A small class-conditioned spectrogram diffusion model, trained from scratch: norm layernorm, activation gelu.
Rows from block 7, named by matrix and row number. Rows with one number belong to one attention dimension. Each number is 500 + 50 x the weight over its row's rms, rounded and kept within 0 to 999. All counts start at 0. Numbers have three digits each. After the name is the row's rms in percent of the matrix's.
# v: attention query, key and value (stacked) (model.blocks.7.attn.qkv.weight, 480x160, the v third), inputs 0-79
# proj: attention output (model.blocks.7.attn.proj.weight, 160x160, transposed), outputs 0-79
v.32 113:534453580530431493486477626420506514594520535449464525495455477503537518464552463485436500543518545508502521486467379389482504518478420442529542528428481439492471523399475512565465537523503492489507468467494507498479506499455555425546492488
proj.32 114:474491573463440613535431562436550484506512551538484468474569438511490500418484615537489557551505387420550531539502524395418535498546489519536441462418612562478558476452543563517505514461550436494491461468517478454418530540413511603477643551
v.33 111:493536466387571469597601521561566464492434511441489502585442605500555481551526464559492502513516448537503532445442450498408504444590570444495453521410449560499476493411521473583507482535442499567489515543443494518618491475544399458485505561
proj.33 114:553513529540514550568571570549494498449418471559525523415544462469552527523524413414421444483497527592583536629491538481486514443406481458543521486493496528499539500436433386451521493501501586464461534502570533478611477443549511476491535547
v.34 111:562515486514532456452566402547482485524471531518567493460513514508443477504587506392481507524506461452533527523578485554540518494418549455528549585553440529475528571534447485531635499585524530417531608577454513503455502446573484473461510403
proj.34 111:444510462534533624469593524562497510502582477437494466467522548584495503417449497522421454444520513540507544469561439414486507536474448507460436450495578462451467559458544503540553490510594425455494535432490467484535429508589553591535445465
v.35 109:536368528531486434530465589481481459489522534560474477533500519575517528464546503536521486468536477489480481546462537501439426505470419482608406486350453512496511528466491481457604534522421589533512452495487503515560532435401497514570423441
proj.35 108:468623480447622617497463501528492486474418450424490508545421538554492456586512436502434580531508485458467548501519613506459528549442541531534547503445562535528507553577485554419507494492514549513482478541495555499518522496408507481497524478
v.36 116:539475515526500438468524472402428501491541581469453441572563587540511476497491508574565499537450500485415572577513440518499501526554554648489439511520502559544452581434580591530469460539492576635464398621502564524449556503516563490422575460
proj.36 118:434511609522474550485470459518577478620406463530480518513540438508546544480452481545628496529406518469508542450540481564490469509528499434585503565554523498520515534478505620496471474443492432557514599500361484523472445386550517531520467564
v.37 104:585507495550521447509515438471493558496536396486517618468411473601605500456489450571499481457583446415495573525551395572502501450485546482560403460527472512529505458571495469595509519463515508502477489538584528513439439574433446466563535498
proj.37 107:521526455427483461546538527522438474503539432513440460538549442529549479546558446535471499524553482423380451562466481480515487510419596429489674488492498465584439555414554447438559554510544534553513557560511505531482518426466565506463482527
v.38 112:511540539451477466547401529492479500475415469620508455544486443447661475430521373555486503513537529431384453532538558522562571481499634459529527537520457457481472538500502388505420485547494548486465503535385532464516469485556498420564471533
proj.38 110:515481469516457487578408566503554522525350404471481430508524527479592515581513500449418404535524503534426528467522553458451544524537503491458546522518412571526499449556459536532485549589586472480498501490567541500515551539503622595445590497
v.39 106:447496498509576618532525534503445500531520399484547607561565603505440493468454460497508505497459469496485450548463452465568458465469494521583527499371523468500541641509527512509492516490489436427539474540443441452524509549527357541485528471
proj.39 105:475568503540465477504555504537513483428511489566538438448532443533455485535500440418569512468390512513424507550530457498526533500555492557447472517432535560465521477512446578499551492357464476526502527491527540529554548371504562546504490527
v.40 110:442585456541588536455529456454562558508422542529495563524565615505529516521445452541591496456492542475516545477639525515424452525638468508508505485533517520511459522520463437551522512611498529582559534447538460486510564448461477472515441556
proj.40 109:564508483466579452484550427514480444465424591515490440426442477487515501484509551464614536555445492565534531454519544518570499439495512506515459539562474496506529451461437514437567504409531526403488453459420479529515497396446580550494483558
v.41 116:437579382526538435480510483481505480529523623583494465554503495555474533530585400488505499387516446527591470543504508518488535409467425534514568588501456494502501468424470489505420533528516541562510586516528488518526537501427427532530550392
proj.41 113:493512546503511569550449482462479514520597464480494548498503497552487451540515459538552586527513449666631527431486489530480509440646544489496436479557497390467428459496517396598535510514444516428508561429484440455543480538433527557480499589
v.42 106:507498560498538491487462472493537494499512523523507633553494445594430490523498488541560502503491544464500458508442591492396598422520472512472348495536440657492524467526497513512443521648391441391440484523504401473512486501484417456476526487
proj.42 107:467469517503529463501448542449486497521459562526491390457439580525469464417594510501513519450502467566540566512431557594602520400461504465508566520421500505471450502545488569434492481499448591511545464433525567502578490488523434525503468535
v.43 111:440493504437492617440461520539552427555499520551468575486509521526444502579598409546484500533525538437530577464540421460317497428505457521530435507484638509499513499510589467425517485511503585524556575441458523537483477542513556495476585466
proj.43 109:524566558539458442536491528548427539480599497541529503542410529498455505401512433528544507492543480490472506598407552557459529502513464530495508484558504533469498473497440413606511486430524532538444508459427567487409529388495464553517594434
v.44 112:485487605523444539525446470461609514560514617515461577464425516502512485545518549406493485480439512450430531517472507455521496562417481498545451434506494529545447487575412445467397472555429581435487469435470477588600492502454493504447447452
proj.44 111:538462493503547442564518533489413521451544517530487373524501419457530537473539544601452537573518461438498429520569537520451489483525534635409544504432545556560537570559498469557492456594480389534453505474533576517516506489505484502527516525
v.45 109:446520527528538519525568464480519513456485420444509457448507506460621485473469472504579494511523535463609405444468415503512464490519577493527448442507494619507482541538426465443494489588524550583545408508546539517424558501496512577541620501
proj.45 111:454446559482526441495549443425532559475504626634515514528529491476586508557424517490523479490526409474541641549453415506525477485478528560428523451506546473556487420585541559432455522525502434431498497483396446470491489451473490511476553478
v.46 114:518574473514451386439509406627528543497529542450476509528601565477545520483523472517542495508552518481532495440452508474521447523536457553525516457507456405516487522543488509578530501537438516478510499521451588473582486463442452481546507429
proj.46 109:574550504462420549566512513554556472523499502518476554466598492524500493584413493498528536525526526503526508458454489511574479424580529495504534600560514592516529600538482534537485531450523531449475459453482488479533511490431533488471481501
v.47 120:487502465497492505435509523534435576476455448573412492470518473434406525406526489468537501514431459468508497563464598535471475428489332532439505483552507516527418456501529535508484471507429500577495430574417431498463561515427451547440570613
proj.47 115:418455469537579531417496561482520530543448432452551468500611552420423528493436476578537624538516586583495450530556470442563523435444474470442516521523484431475570481489480525503565405552465521535448453487546577493462519453430506530541594517
v.48 115:531487584450537436466545511538428530520424476529445536440474579474524509574423448564468506527444512492415467562499513490527540429452440515500490461502496475532499496487476470501467532560637435559475516464552497489491489600473536526492410615
proj.48 116:470540483480373519439473536538554488462528489515549389445447483406498529424478387473421555534505480391431514479560460574486585453553515425511438430535425541490513555457525493522355484424598483496445601490598433462520505494440484517478494605
v.49 111:498582478494516497502524602523555476475486449491446457432445538520530495440549570392534499500462487569467494533545468504357558450416529504471446445446528451510475471454463457559499488517516574488469540594521343511626426463515606542494486516
proj.49 114:422487499532470456454541542463507493430481422487462514398496564512508531511476532571456475556475511394498462432563478608500537426459509543553580491429477502517535512496441393554541493465481416438503432442501525508552535508518516514507556458
v.50 111:425513495457500508498531529602492526420479496424532527506534338518539513534505507496418503468476552464412463575569407584514481439398484510436524493517573563465510459467508476479447522535503498489496454578516562505539489343506582495544547455
proj.50 111:414571434453437531514455535480471510509390519591500475473426483530504497548535521619505492498551466524477498522448455569542509532491478503522574561519497450483502477438489431574499537486491371450474455525431522468471522453460507471467485469
v.51 117:487501546536493492473440572547513487615637555498483587492577518510661461472523491507426490498451495535538526604551592488456476425479674573488522532477503458518434443496507530510563410557477444525477484485518445523442569534562479568508507575
proj.51 114:477575490529618577464369487538423537504608508486477485441524512490617574461479483583597392539477467568488504434467511482521551410507526461527464542521567495590526500449478591505561511458440546493492475487506513476471486474563463442517512548
v.52 105:441630575504478494384584504531449486499584437469515578440518490595443500466484481510566502507466480510598458599523465476560534533467501384504499489416515475522524543521475569421475472541529453618466527447368528505520481464497569499450453487
proj.52 104:594521463541522492401482534483505519538509465478498382505458416552472493512490399541497494441514495425620489389542514464510503400627514523503541490441532569524494530537518486495478478483477428469522505550575433573461529424561407452539560345
v.53 114:569470396507499445517454621446476592520381511505531522453562428442415497545486475473529513499498449547618516440492539488422522449481517519605519475465528527488490482610432432573458476472434486591498415518493553493521483489569548465451475546
proj.53 116:482580511500466555454453566485567380592477573406553491427491462492452486600507503501566458470460579379566426558459601485535586421505462563396597446501434459457480534542617498471507499527459541496514409444435474526442500523571499480519590603
v.54 109:575408538546516567491476427502487521502421464489494446641493509448551489418580537560547485478516443457548538594520516466612412443446535461463509447535566531544472629444409502538493482564445472564451643485534495520465437538450523550490455477
proj.54 111:497571568484449485463551472471481414498529535556487560497497566581554497551389513411536504531523379521563592393552511475515463430459576502521547454465546512558477538464550530658472518538460502501544563569558498551525478541522531536515477474
v.55 115:482394573460426498514515457447547477516493508554547539504501492424383485451517478610538525567485511394555431542540478417447482521480502492395494484522422525470511534436478508484407489585529563480502512517511511410516550518601469514446456490
proj.55 116:475486500596505518443538502550441453439465486532573556537490491412445516559484618486541482470431431472545551470506436551471517521525407454483537513387574548371451533505498488533461477517458510459486486549572486474497493526540524530514551566
v.56 111:447489498400474542483500476459574555529461491535465480488484493494555525460444552498445500497542515457581493589550513521475471530547470503480500477472499552503463468546588595477480510496443458469501515585430427528569506477468569497544487443
proj.56 113:452512552544598508546528501534421516483522495502507447519457461477511526504475555480508517557478563473553481440478502574530513634382500518487603565446486479533565450415450597507541500505419433511448518534485455494659562492439469532477471538
v.57 110:526472489468592504515500494479555540528529476479454517502616459516670496492478562512535480471452499540558534469588547434484524480418539569431554571519522541518485551530473531502482522507560503423479526444444536537502509472431534545547528559
proj.57 115:513405501432496450471563462496513431484521487450427538381522547428599543471526486411493532576464584474571523585421430518492584490501580441476450494435490509605564537490546512486487510481421477468466462581506518497433525541431487530472548559
v.58 110:539458446444507475464560419480416457455564614458512530490582448515570490463521503352553497524566544450519502538453581531493509524516552563530473372474542484493544480461527505422583530507521505492486482555455421509502416541509492405534525544
proj.58 113:485457528440505593485418432499522493446548531526459524495420461489542474555474502586511451440540546526588473528660553466508501581484525472431551612471578505538489535595468457503490538364521506547500435518531482514467503446513574516472493508
v.59 110:432471561500548417561497447520536472409536498465477531475490472513446486401548523570403498529425538474409510451410545454558474523514472514549561491485551434526504516512494478445453500549531583549503597587586403499460531396477506477440536545
proj.59 110:532437470526514607450338455487501513502516499578533429492417607512499498606350489416556542485446494496506549583540532545484501639447507558484419458480472447495506514472376512452505442471543448427519592485506508563454477572531533551530436493
v.60 114:586529488436544580497340441466594485386445512591502533508490546470511491515480542477381499470564452583505461395525567437454526439505533573536521478506565479467537511558544542523436511535503499560532459548623508474523475407529426507542525530
proj.60 111:497438621486493502492415483476414473453359519503459455454515512488488478478472507578472457470529605544564503533480513575558523612518493461579527398614439574486461469429515555575533542474491552490535587477533568530396505544516506527478514541
v.61 107:475405492584464491479547505477430495388496494533467485564505462421614495559386476555510498541419536503524407497456486541466539512501563462589523513522637529509460498458500518530485465434540412476471520496550512509581566504511374507517454533
proj.61 111:516586575521498502462563542452523605485452476479486507574397535487570559564547500461483477599468507438425505453574436506492471508580502639487478481504533468540570512475645565435554515505472567541509532502577388490509483473475441550486496494
v.62 111:513471483472430483466524477541480525565477527527498546448482509389662502614524504512573500444563527558490510496441489452518573555505629462492468542525436448446528463545516522465443516463465510549539505557414372450455445479551474540632522446
proj.62 107:474461463449460582474545529504535482582530475440417439561515519451561489404435466512577387535503550460575518513519528526486584464573524546451391402434481446538486533514429391475460620552463455507452459517489570504554513452454416506414447477
v.63 114:518548392532531522517517530480441476489486464454511575588446543519578492502569426490565505531469443433596455470425597494552500474458548508483503436462434517480438540547583494579535495560516524582506604497525486489510617476516587414521449517
proj.63 118:396495403543459459461538506476580540481575512442483447505463509478556538534528476464528512585461491596555494499545544526541452490459502448546563528501533483494492509541404422524468504436542547577493494542485574468528439576474465592489564585
v.64 095:508496532443463507459583533487406500513470570479470523554521481495476496474563658468549497519526480468485410573503570489494551529533635514498422548499516507422411492534541457550549430479512580477535536462504500490489573406514559528614447547
proj.64 107:476510450532504528470447539453438531492517472481480529461522539459428539481445667503470476468539524482494527543458554521503599490484467504546422460508514494560421490475500536465465603466454559511491465449503511531524516412505551510403464482
v.65 089:457512514566499534619409492465544525566513440565525496552440495504468514520405571525452492466569440501626488450499502578499534406437536479425419442440475516398543514475410511464571443496542518474565512641378522445520466519497480473473440507
proj.65 100:512486441474463534587572488504556445442464512556516505449431500515490537514596572546522527553652540524401518474498485425496559569561455505554430558428499525559618457542443479525413529491446545500447509594423541550494511519464503558499457497
v.66 085:607565443499535503465503391641514454556457552540532499587446476554355515490405503479462467476590564531532457546502503507545458586456366572508509479505500522507534481443467502598483465509423495545397433479483488443511435489409512497440489471
proj.66 099:385448547545481486465522437656540576471492449531504521400457526585528465500572499485524361538556481540498589529542515507444461466531496571487511498515497558375528522560501505433475474538578534452567538492466499542497469498470518481572461499
v.67 096:472503493488407502570457418556532455502512444520513505453513461582519456553479565526511509456461345489515442539507518522482459532463637446496428510471572449474452474470486520543518481445503438569591415492517485399420400566544529467461488487
proj.67 108:498496495490532518557570447509547559465478531518535499539494524539463493539520569533480598584470608519475471541476540490509498469570481471487456511488446492517404515550474473445502574481484457422451581482528488610554596552497542536502486524
v.68 096:485457570409553550534481463416467493536494502431449452483603435581536520527568383514531505488420575524475462498472552375551502560494493461489442496589408513549534501500525531598577445447526502548551509557588526419548318515519493499433436443
proj.68 107:509524425578443508548502480424477522453496506437468478517606507532460456515415366554476541520448411522502492512460548616440508436507557485485458505596572516484541486502538473406434485457480508475408517549592518671460711565496502489541451527
v.69 091:512491514563367595550510479438539562512502502537516496441580594510569531529551514442483508447595556567567549602514517446480442475541411457477380521564472413456575518454571427491494700457497454533521496489526484511481470506495534478508541532
proj.69 096:495530474452637555523493478402514417531474499488514483563560417489593610513461503445519476602592429536482437566489503599516430506470471453520385495564542444630566501575576547524510352466503461462489512499525468482573511482488513563564526450
v.70 108:467491477469493491555451444513428484481496460448578515405467559544508543406534529443522494431478441494437475568439477476426525426488437470445532439467515521564475502495416482501400493463428443461488452420482434435543431520499478461423440494
proj.70 112:492512502517485475554521469538473509499449525483630488582485431571550356431437504462472569585451536502518577556475462512533572520493527467513535551487482551471358425520439512503563441481559482546444551437522480540475539547457503550493473507
v.71 099:537476455462521484553592511581449577466479575568594554522495446437476541433524534471627484627463401524436510506569519471534440543525478559495485539448492501493541522509533527467424514515469555531442486514494484527475553535457494597451397456
proj.71 105:472506510515486478589433522586476445539531439566576543509482554450463502433472509445391402356487600528552494496535505505468499444489495530519505487457503514522559460484509477545540456502551552489515507504508463500528433540506508388579416549
v.72 085:508480575438563457556476512459360526519504472586485442577502466470613529484459445514471505530517435571518499460474464514577448421446475558468470449484416472527360374575470497506513455541539482510501572497452409587520470513516485555490565459
proj.72 098:516491423530458480557519513479400423479473491575494470411516555534487466490536471495517544422527555560474509482511498477449421538500379548533481514490531441386339609416483512506481453511467498495449456483474452403493496501537506444443534524
v.73 089:486564426513481550455491546537549563499522502424548520578465455503540472576528432468453519567586466496511506444547468598484567516434487508423504561392513553506468499489541509385510603548540560521459529598495512544408431445542490455363439522
proj.73 101:504486586462561558456528546574507386526491539446445550450466552424532451542469445482552581406623555517469542465532494422494548465567505510544499418395506547511487468469543518603486413535495548519573494547507509518552518470498493503654419453
v.74 095:525494384490477483500512580523572459488561480510463533449438504509533511449413448539490507580418517461521468567490580490454394591473503441508430392598504531495475500385463485456455425497462464539586452423463547561459445504529532454531416462
proj.74 108:490501589460534473527457574539554493521453461522461533529477502543425443458573458519483515399476474459470513561524560502581424406507495409512440602575477452558462534577511491559504501443540479451386525446490569383502583543468551520437435535
v.75 097:519511555479489433398508621575536599513464472538545492416534568501518536515522485531453492515597465470556451526383472486452553543397434481468506483521554568453556475491471517541465497447532604456452480450541473461448422491479496389463595526
proj.75 121:497496453512531454395484598600498368516540542543520500589535435578493473498469504534562485480583566478452588546416480530555548478582462498555494517532411546486604526485468477463535499450493589529547517442554472521525519511495490579500583442
v.76 096:392465591473608469466508375420505520502491511459579509529474498447439482512535465485458506590533440495490585493430504507498653493501528464475492452471490509529390615480569448486577441465526534543417434455486519538415503442538523563500470528
proj.76 111:593536447493399489453503410442520486482485480469594514497467498444467522499451467485555475430553557529491400456442478496511678509507462498515475524463528516370431376509560541516436486431490526467585547471493532440565502459513546441470475503
v.77 093:439477485551563544527577508551442543441471446507416537525556387419536499523506540514524510422589526496500524552528521534523503543556480556544508503479483456523463564542558404544515507465469433472484452444531596514543378432526517449462470498
proj.77 105:577527516451444507485452522527437457573520554487403566482524597392516517521474540519500564595629485493549503542510512469490432463433509565474478490466507471409519475463528574464495488493573480568485572450532547549484607436501516552492464478
v.78 088:561432498530520475472455545561465573549532483422497450522476488521386503476541500513527509484572556577429440510518460508566473448583539525491447521522582429476518405571519519608410523570520471516481479496443501564534397465536447554476528498
proj.78 106:421554515435464483472512534611478416457488501455514468476495509507515434487444473519484565507644452587535567474493456478423497552462584525506461479516459416518569572421504465400557523532484466475586495452488508391437541495452475415480518522
v.79 097:484482474454511470521529532560592473511492552481535478546453571511634514521407608524493522484587453493502455481582468494531526529525508543476497551515551447555488499418524514467479561548409469551417510507464551395551418543554473475521524528
proj.79 111:497493493519534491554494518533570529457514459430551475514458432533480550526579573505525526492547522513486511482573472535510611451473425542508492465534452468398405516558492487510500401507575472469536530514458525603454612538538464549497535464
v.80 091:501511483481532537431448466521504544503508510532462512486473459516572530534494528539530505422562447480462587490416487524520378556463426462583501557449559580546458440490432528538617699439549565419516506434460532520474522384481531521471464539
proj.80 098:511494498567493515438538462499481438480482518508453526495479550510535556542536541534463468538543544474535408515438487477465437451540533459411506466426451572526440539500447525476402330482441522586499512432435525480539500401538519496536461431
v.81 101:478538480484467549521564540504458449440463419470532518525588425548501463569479561543459518622514470503527512525539549484514516484534513509481535555579521470530613573540456537579478556517362537527531486523521430536422508557546485378480526516
proj.81 103:539458516499529546512419517499441582523570592486540508469600596520529534567550518506549541433467517485460530496544527491467507489489580491547553450583534479577552425461447465441515436501623523520451526506522429492579501534482454647565505513
v.82 100:537564460501390490566485448506478496506477478492377530456478465470475502541530487595524507517480580492470478553445525532550449444508479526546479504504546497582463493543456461550597414504520532463432512568439437489432403483547504484573483570
proj.82 114:443422561419602523580516458504505556478526484514417524556488503484439365571430459584472546550493404511485550503438485455456438490497579553460507475518447513403436534447478509448387495485474551574496481588478481491547625480476502500371517477
v.83 096:441467478524486556560466530532475454500462496518506389370419501618457509553525513574554482505418358549466527478492437429501554602534396521475509494550554479412496519487553490497584413532461409452425510472476455466488550427454526496484638529
proj.83 108:563533529485533504518519555561454488483551508555515405597422470606502515536432529582436443524486649522535538515521420560493595413472443519522519537560436483521561472521558488534415528548520447524550471489478474559478388466483532507519625457
v.84 092:449456544497494492501501507516546478588423519574551419500437476545564466464630543499549511447406436549518500484499453510603497513515579543506549415473597569463454538445499519572469585548471493459542398512451543581507529424525457563451601462
proj.84 104:578533446519522500476488500503533491434562451550526456484458500527510538457385538516447545516403531548495418484472458479414483466481479573450546599454443557625361479542533461427511488534534501521497608513453541415476504440499476460557556517
v.85 100:508438530490527544428533472433514513520518563579543492484575546443430509524477593520518494536544404496500474446501449524486553591557450442519410452458499473552496461561540529549554574481476435534437503591517559535536475562475580424442441503
proj.85 106:506552503521469555416473465452496486494460438582564483492544477435545444529528575483513453478513621520496560426502467486500538438440576456499441516472509513446492558447528488474422490496544457505551484623516569471491492536487564547559422467
v.86 098:589493481602454481469503481498544461402491532553532539509577513542501482543409464437433496516551415508472440529490460415553567620467563503410556512437513474496420503458424451506474375498372531461589449457536380534443495460508480513527502562
proj.86 102:414492501366502498518476482482544580560492449551586543486588473478464491552557464444534558446561547522520497526515459566463577381526490522563560468425491521544340518535439520486499638495619553519438528466526412465527555493501471482432511436
v.87 097:481499528454417484641504489414611510506548377460514486504470499424514485523581461489476498410453443493516533424563474575529546505587478474552457473513507578513467552428490554436483468592554494450453430442496469508518572503507466432570502479
proj.87 109:551492448536582505638521453409576482491463606410530491511484495452507538519411518496513482487551556528475435456552492432468520522434527494470475484505475561447605466537494459542500539555444451550544541450508512451495441473533471537428530504
v.88 102:489557403385518477515503539495523424493576465503593542535503531562489477490566472579465492572449520497505541508449491571608549473507560511486516495569497491413542492545445447556547517520509522411533505479486543572508569570491555599465440505
proj.88 119:476463541596436503507512515493511623492448513457560539498499491546480598492443484564537483434454470510524431493424485429416549538511394515530512492555539510559568516434422541427450478488507518562560474446502513440486394540511548416591450545
v.89 096:496589523557406528435545503481487455429513438489544544538543481456529521493571611482455493480496450483535464466530500499479524478521428560390466464500524502495445357527441554460493501410509550507518472603516471528516480500464409506494431467
proj.89 105:517442478482593504432430535478501540586472531521547534441533508430534525463431644491524489509499543449480522486529511522484551516478493580588459538477477498525414608520480471563517521443504577485513524581503484467500474486486430499486431522
v.90 085:503502507614506507628513532485446492526547553526621520526451560447486446497591540445467518390550448500520453501451551574466426513553508490497508603444544535482561502530526511392517461518470598467471551532487551493471476420540538538398462488
proj.90 105:518497496402491505545489511507442543476479477562585521451429473435528468537421515448507577644615539499507586486462518462513412486446574475537518457473479558462590543506552501619461443555528585554478434491480527605509467442460497474608474501
v.91 091:572513560388478573574559575564516470442519403467491507420609544508405491566493521568486500552553476430586518594531507502495409494488527520521456566515555521550500467516473501447482537517587525513387558427522442462500555430506451428455577523
proj.91 106:425487448630590546539480600585522544527473566514546507587585474467483495575497505538506452466501504455456478540511489490517454521525585499477475449528479522392372541515486466534519497500453521499559479461497457567463458471463459556532532480
v.92 095:551461459386489507502548521378457476403508548426581484535499540434554462450387499479497524524520578419510603528538483439519545507561610504528435462530535439546559490498544506506504579528516502471571540430489399587467426403575498546350516479
proj.92 101:490526565633490467428443510394462502605476449404553497482514503403519464460620465495513659444521404456516378514497503570461520511479454523441449525508503436433576533492537518483509468503500483518546472395486440381502531421506529457633463535
v.93 095:436502522473512491423452541464570476487498474521450566592453400460483549568573535598426487542478552496550495464462543606541406450514394505495431526421477406502502528521516471519541497505490551524584440392548485513491372458457560641455530440
proj.93 106:564499486536459445452536546450541505510511539539455528382449598494529533558405514567576466472467476502458548458480529405429434575483498511505456475450544420537544488471502548479457510503475547461410554401536484519500534452487545350557542589
v.94 090:589449468484458562451483594587492570521532555431464497463449554429511515507466444472472498560437543519501505484476507640430419568444471511411543561481479510548480604624519526472466503509461484446549604516534470467561469583497510493513488534
proj.94 110:422524544523551523441504600546463391461463453417487497545457461398470520542492447494528458498431463539505476497451486328511453453565532519562567436480527544445473418412568462504549501497521479557400431543485487600453548553511525485467452466
v.95 093:593535506606531432517573439524582551461515481453443480406518539522491528536517424539470496499570512484467453445479513464517469496505509583506532532403522582414534475485455519466447572475384544537479501470479398485474422502489541633571430447
proj.95 106:377509474401461443497442447515557392533468496458421487594521455549509564516517424533539505580562499491555572450465485546458484495512489580490513497408511554598574505508453471514557468464598536469527536473477420488507540508443507406473407565
v.96 105:462480461487505448528478526480477558445574578536499535417557409478517496521535583504526503423488591476546426429492470491563505466481551500552545457466481552493472461503537464431554470575569487453486539479514498479499497652507597435575528459
proj.96 091:477619419519592487486616481418556414476485460617540464465540563446553508447491474623531487483495485430489556543541514473429529447474478556519562475611508463443452408496459505480577490478455548597561462476545530501531508512521642519489467587
v.97 101:543425532466524478565483598443460568528494457505548424456490474565540477564483529435471500504481509378547539532469596525498483478661538561552626483393525522522501572484480450546472495534492462426443554523496503493461425563504529475460509490
proj.97 089:486544467463505575593536610440446425485601615491527551493424586509425485453501508498520526480515550408479489549485502485471442526516463421453472565449507575523475458423506529431499482464565439575531501512471443476484550567507503547454443502
v.98 108:536527391473522467535450497437523475434636448551450486468481560476464504499442508468502496507514489439396395511425477419530521499490394549452506538436471559508555547427517459482560514564548441502469389528431535462461500423489441528500547521
proj.98 098:516542440521536569559510506398497576532550515479468405439465461491460412551543518527441430474489484523510564491403426550533519446465610501533397502441515600568526454551524404554621526514567509435527626551426565445460565469516528473522569557
v.99 104:436556389527427498492403488443612539509404491489524541487563577506505500547556494472496501470440495509483465533517536523534453552525547674609506553443528518484502532507560536570482463462591514453543578470432442523483545494505432468495545530
proj.99 093:538489611456520558458448501446568413504476461453484473498526427466490558525513531450442523487538537577357478402442457559495482449443425461370507523454425602457492485432486509490477494421526504468442458469494421501469450519487523505479518549
v.100 103:512510587590575513485451515458589509471449416481565515570562571532491488406451542474535500506420567587608436492406418599490546627405474524536411569507463503530533509501562442539539501473533424513509535469492498533431548485498465514462472494
proj.100 092:552446497394431557507461552522467508430497538469492568524556487492463513554562458475487522531393469565466583515499470455383528459538491514549576372495578482531567509478389527477500526515455350604499534411502555490588466484477528432505487561
v.101 102:444487414533416490534450433492479541527475583502517557483513489546476510447419515497471497509498495462467507493598478545509509467502425446484462476455427510508510538587514506460524501508574466543490546481473419518458415432494534570399574574
proj.101 092:574527473452538497502483423464548524407493482534462404519623487505436521452556505448485511550524530516470473587695480475559436527539557418576502495487456479541568541544451504520424543488428473592476525403425477516512549542478511425486559516
v.102 104:533431487500459516518465540561384495541544524542495470514454470445568469427345464536498507479444501577538522505519506390434538541501590536474434527547588515505476518595575489545476516559595601415493507509519515585425560450528404517430411435
proj.102 097:509597505493482629447545478481510449457541451652505546421526476509440565678582526584483559540518489526510472554581581474599534531445389510502440440558458648489592540498584468506569448536514438528481483523540436513496492528487343450449470497
v.103 105:564439392547563548492510518505443498515507424566485487533503427520468521503569460554533497593590526379559423567479442484449571453567405549546531501510504532534534475524569408561521525426490489489480540493450442516545496468489496456478504455
proj.103 096:471565457461445467501462499509495514550472482474498520542606559533475497510489517520538443449523442452449514484513452459590520560517594591438437532528430599539499458471476493482408507541444489550476514594559513466529504495525532508518570519
v.104 108:426467534504572506498393512556463413512478443472527478423470500436510488542473438393528499440516485389472481450459476517470518448487445511578468587554476504526481493509467570564491506607436547560458452434524474524475539515507538431373536499
proj.104 092:539466481396467474523496441485534526499612599567463531574439461415391511573529446528483511502538526432412546369525478474491511434437536390419522507531556418540593499390438570489578506514430558441419437470530551541502501454488469500483498487
v.105 107:500601592488467509421544539451569483505656546474513394541460520509548477500437547577487506487423489478410502482597540438446497484528561480451597442427445554515526492595433524593516525490494410547451550495546515507504520486522539489434502485
proj.105 094:531449466486493446469489497450543475599461441433487568544477520566435569474554541459552562463484486504591584546545558448515538464507422492504491573444532518531541541472543468443544471580452508480524517559512428546373474393478642602466423468
v.106 101:472542515415452507463441476546434472518403437497473473556526537516508502418546487475467502512505502503436507503498435547456528530509539491594490529458444458475514455608490568457486487505563455516531411522632468519479500525504491498530469477
proj.106 088:530444448577513511438432393551480440462404553451551620468506497499533518541501512447562492514492542415379509522489436534410498529513477488518520436581533502487505474500490343524537512487510421551477374495401508514498512560500446493497523507
v.107 105:620367593515506609488478533543499518502486473530503568522481510624497508451548581504483504478459596415540533508559515518490530558528547595498536543451405427531525430557495491487439496543462480562581526517416559509448531433505544469537519545
proj.107 093:452585472488533517436496556502483502403494578475467508531425454504497513499433516486400520481498478471521421543552379488564506467576478448461436488437551426472457452544445491501434540521616596452494489549487470498489484435486544489481498599
v.108 105:543508498474614445494455412521552485524485445481506549647387483467560484502551503424597508500403488482558520557576535473456500500595594549551507523543628493533531474473400590385552515419519490487477438455507533522461485485530597476457446521
proj.108 090:486483545544394559517472467517487507598595529478483486450478408438438545539492543405466580499451498512581484396457529465533460542462398638484434542552404478479543521570438557546491480497520545540507386521561469516444537479479599514456499422
v.109 106:471476513460488460509514490388477416544530488587578489404399433504571465602525551511544507531519622494536442529523425491509452487395639569574520551506547447537460556479574495462478482554491472598475505560581469536546512489534459501446501593
proj.109 098:595545466487503548530444486517509522631494506541571449488451632462458536483481498519507574411483434458504611538495441477522451538571340427529533463540394576482534491563457534578567439527428489463510468511551548500500515501488419444457505504
v.110 103:542499425507504542478580495390459495493445475431501494529407545531515500449453600569547498452467450439485533523495544532499530461426498499467569608499454492505486458475605453410420503462510530491518484482529488535626492546501462382446588431
proj.110 092:395494520473498520472580552367489479523506445589463583514471567545487560528452509439526545526513525523373459473534508585574594532577478572445524446469440502512545520508479502494545523536513494486486491439564605480488443473475515562452494512
v.111 101:621452456520479449477490522494528482479386496409547493457446521537484505504508539587504500499577623500545510396539569511489453503536495435523560462568494455523448481511563541445595483543545539430446457533522479547433580613504456546496491409
proj.111 091:429533544424574422471489491488466523450491437458516444456418535518487512490484466472489512529537516438443546519465535473491472591543500487505375583564546540515440597494478496503473523496535470468574496524572487474548455599498626536497460542